Weights of a small self-supervised image encoder: layers 14, width 256.
Rows from expert 5 of block 11, named by matrix and row number. Rows with one number belong to one neuron. Each number is 128 + 24 x the weight over its row's rms, rounded and kept within 0 to 255. All counts start at 0. Numbers have three digits each. After the name is the row's rms in percent of the matrix's.
# up: expert up (model.blocks.11.mlp.up, 16x256x256), inputs 128-191
# down: expert down (model.blocks.11.mlp.down, 16x256x256, transposed), outputs 128-191
up.77 089:141142122123117147140163144097097138133127159104129096132153137124080142152131145085094141143087117102105140128101086124094134139117153185144118095096118158072080132129128152138166114153122115
down.77 075:135147159098072091114126155136125176122106086131130114159123086131139145092132156128125097151150128134115148117164128136118158107192133102110112129108126104098146068118134146114123151115155150
up.78 108:156121087122122115153115114131112091143168118196143102130108118109143121109114085110116135105131151129155111158157140129098142119145108114139143118119129148117133081127113156132182077080110129
down.78 098:196178068083134116141112135135128131089137147124120099130092147112102153195105118143110112081088111124155163135143117106113112118117088118104112132118158122169136160121146138098135096168151094
up.79 113:087162085101126112154142116152107101090147084121125107164155135121142166141124109121108123108046120134121122099156125103151109135183145107118119111064152163122137116127148148116151144126151157
down.79 122:177152082092123090114100117142126110072147132140122131127166120114113140179052142160119114092110078136149131146127111154109148091146160092128131174114158166143137124141123154138151097144147146
up.80 095:135087128105092136120142121120089145120116097094114083104115127127144109148148143098120146142160160123119065149126164156113139093153087120151106123132103120108121127119190122143117133098110111
down.80 091:167091133084091126149096132132105143107138138093117083157102143103138112145140149117148137086146130107129134125140153135098155162145125126122101156132109127116123090123120129146133118131149129
up.81 100:108123132128121148131136085098110134153127138098145113127182157140126143162148131137142127136109150072113135132104179092124134116123135123111123113097085125116135126148107161116122117082115143
down.81 081:171127177112113162123099150165143180147081120151144140181121085139128139057161166129151083174148095138154168091126105119133151106152106139171126118106150116127156152123154101075076172122152146
up.82 098:062152107097138132160141128126099086125182085141151089153139137118146169112122145099097126134085164140134103112171151101145107136153144114132140117057124138119128118121135139122170112136127145
down.82 103:190184076112142103120123148155135116070106112137123126141144136128119115187073116148130102086142096114153124147126119157130109126117158129138117157110158161170141175113131147116131136138148160
up.83 105:140086158100103125123093119135123135119099129082107133115109107127125103081159124110126140122156145152148098118131163134139142096201105110142113116124129110121132089136169081127098154125122105
down.83 114:138056171135098156163103133124126145117092142134128109158118119140113095098126135121132118128161137093128137136105120113108145113148123152102132115133111123085103061132139133126141122152145113
up.84 098:179039124111161127119076134111125112132136133119092115134124130113144078086102102114123105115147127150169095139133146124113131083169135113146141169158141126084108079124150141112136123124114139
down.84 098:172097098087132150145090155135117148083127117137123112150145161121120114151076115150118115098118123137144138106121094127136143094180152131107117141141133139098121066113125138129123121143182146
up.85 100:132130161140114072134118193132149084131129116145112132116132119123141129139142076171135141177184134148134134134126132148140111148122140102146136156168158126156136131115118142123088120113091115
down.85 086:085101167169094102129107121108174129123083131124117124098115134131124089109111067105114116124141139120131096117126133157176121091145105146135123137156108122158130124150105174119131115128093113
up.86 087:183091141121107099125070138141109130088109151129090108167133116098116099138170095126137111122160106129139127122112183127142130121186103129131112134139133138118100076092146163159098145103117101
down.86 088:107067134139114153158080149108124132141091148119129124138151181134112107096109184135152154149160136134111108140105131130111173143173144135144148135145136129092122073112114120144135103161139147
up.87 087:149106103128148116116119153116098101077145124173144101169155126116097135146060081106080105132093141127129128134114142099108086147189141167164119123143157166104066116100130157117185124149158174
down.87 086:153158104099136141112105157139138144121144075136147105148127129119124139147119091151110114106112131129125134128149090132113130170141107122163087132143132105149171115118134158103103151094117158
up.88 106:161054094119110115116138108109139141115120155102142141151123154143131129175165126156165131114133122157092173133091166136173136105129141088132133129117104117102136117138141169137094144079114120
down.88 095:128171125130173115131191172133113097144142103146150125117093121113118187093125121125075094118098161120130153124100148120131123087098102193125139118135133123125090160093100093049146137125146122
up.89 123:113153113115130159132108104140089149137150147139136105148117125149092167086111166071133100114068117095145125138154124092114139135135105164106127098083130152119144120118155121142147132121131135
down.89 125:135129145152088104158115119131176139121059121140122126145117120111162086126148103146157115145197128132105135123115151172143161128154134092131108114128135136149159115147154166109101155136080126
up.90 102:159091122100140128139089121109125128088141110116078102133126135125114119113105119113105108098120118155170106141131154136124140103174104128160126131109140125096109088144166166118135132142105121
down.90 090:105097125121149172142101152114128125107121124122126141149132147134116119126095119155096109093131175139133139117137105091118145113141145140116110126119158143104115071108091135128137128142165136
up.91 087:131066106096150155117136083108124156137132137102145136119139150177103122157106123138168136113143135144126157128092119148109135109128124117114115148144058097124153110133116137130120141122152125
down.91 070:101114169159127148136115141142127110178120144130162113128095098119119147048128185125125092135101156134121091126108117108116124102148091174131158143088149110120113151141133105088133137105103137
up.92 103:129175141115154116156101144140126092133161089138121124132095095140117154139134115102123105140144119163132138116156114128125179138135159121147148108127145132115133104138117099109140105115108134
down.92 104:135140091114114116135151122133154130096132113127141118113101126132103135162124078153154103124114108136127173124089152117143116135098108127128120132155143160167121139130106160128137119169131145
up.93 109:130073178113126132122126164107134133138084148113128101132124113107130086073107145083136114137162152109155105113150130113101142130141118131126140133121142116082132073113145080133131111112146120
down.93 141:162103136082096166150099126128125151135086144125103088126109119148117103119086165109129164111143113135154114128149106102089144112165108154126120143136099095092136065134136099112129116134169117
up.94 103:136118122128140163129128096089099136126155105114165119141175154163153121166115114129140108108126138101107128139146170097134116137118124112083128107114067112145134133151104151104154119124098137
down.94 084:159124152147125163138113156146146174140055115122152130139142096126102109085127169125135089149135089124146129107107122136137104108111094147157120120108105105148145162130130100091112141106174153
up.95 103:129063168090117119112097131107127131135088152119121107106116114117128093070131144093125101131152158158137103097143147132098165116178117120151127136106133121090128075110156092147112136126151106
down.95 106:152070163139137193172102123126119157137101134149075115134099097133117072111125132133110145119145109133138118116122106112079144090154110151104120117142107117067123052125141119094140120148159113
up.96 096:137125094126172165130151087118116161134148126119161130140160145152109136172120152126146129126088116112100146124117127121110132117105129139092127109106088131137145135140104131125158122152137144
down.96 071:133115191126128192133100141122135172162135105138130114153122091145116120042154169111147114151127132132125105107150113141124145113182092135132126143107117078115117092127138097092100153103158148
up.97 100:134134164139121079133119194130150076126136111149102132110129121123139128143135081173131144167187130154129132134125134146144117153119146104150142160167153124150138133120119138121090117113094116
down.97 087:082114157159099101127114124115179127123085127122120123103117132127126093118120069115116116133146137118129105125123131163183123096149110142133121141158107134168130135146108169118129112133090112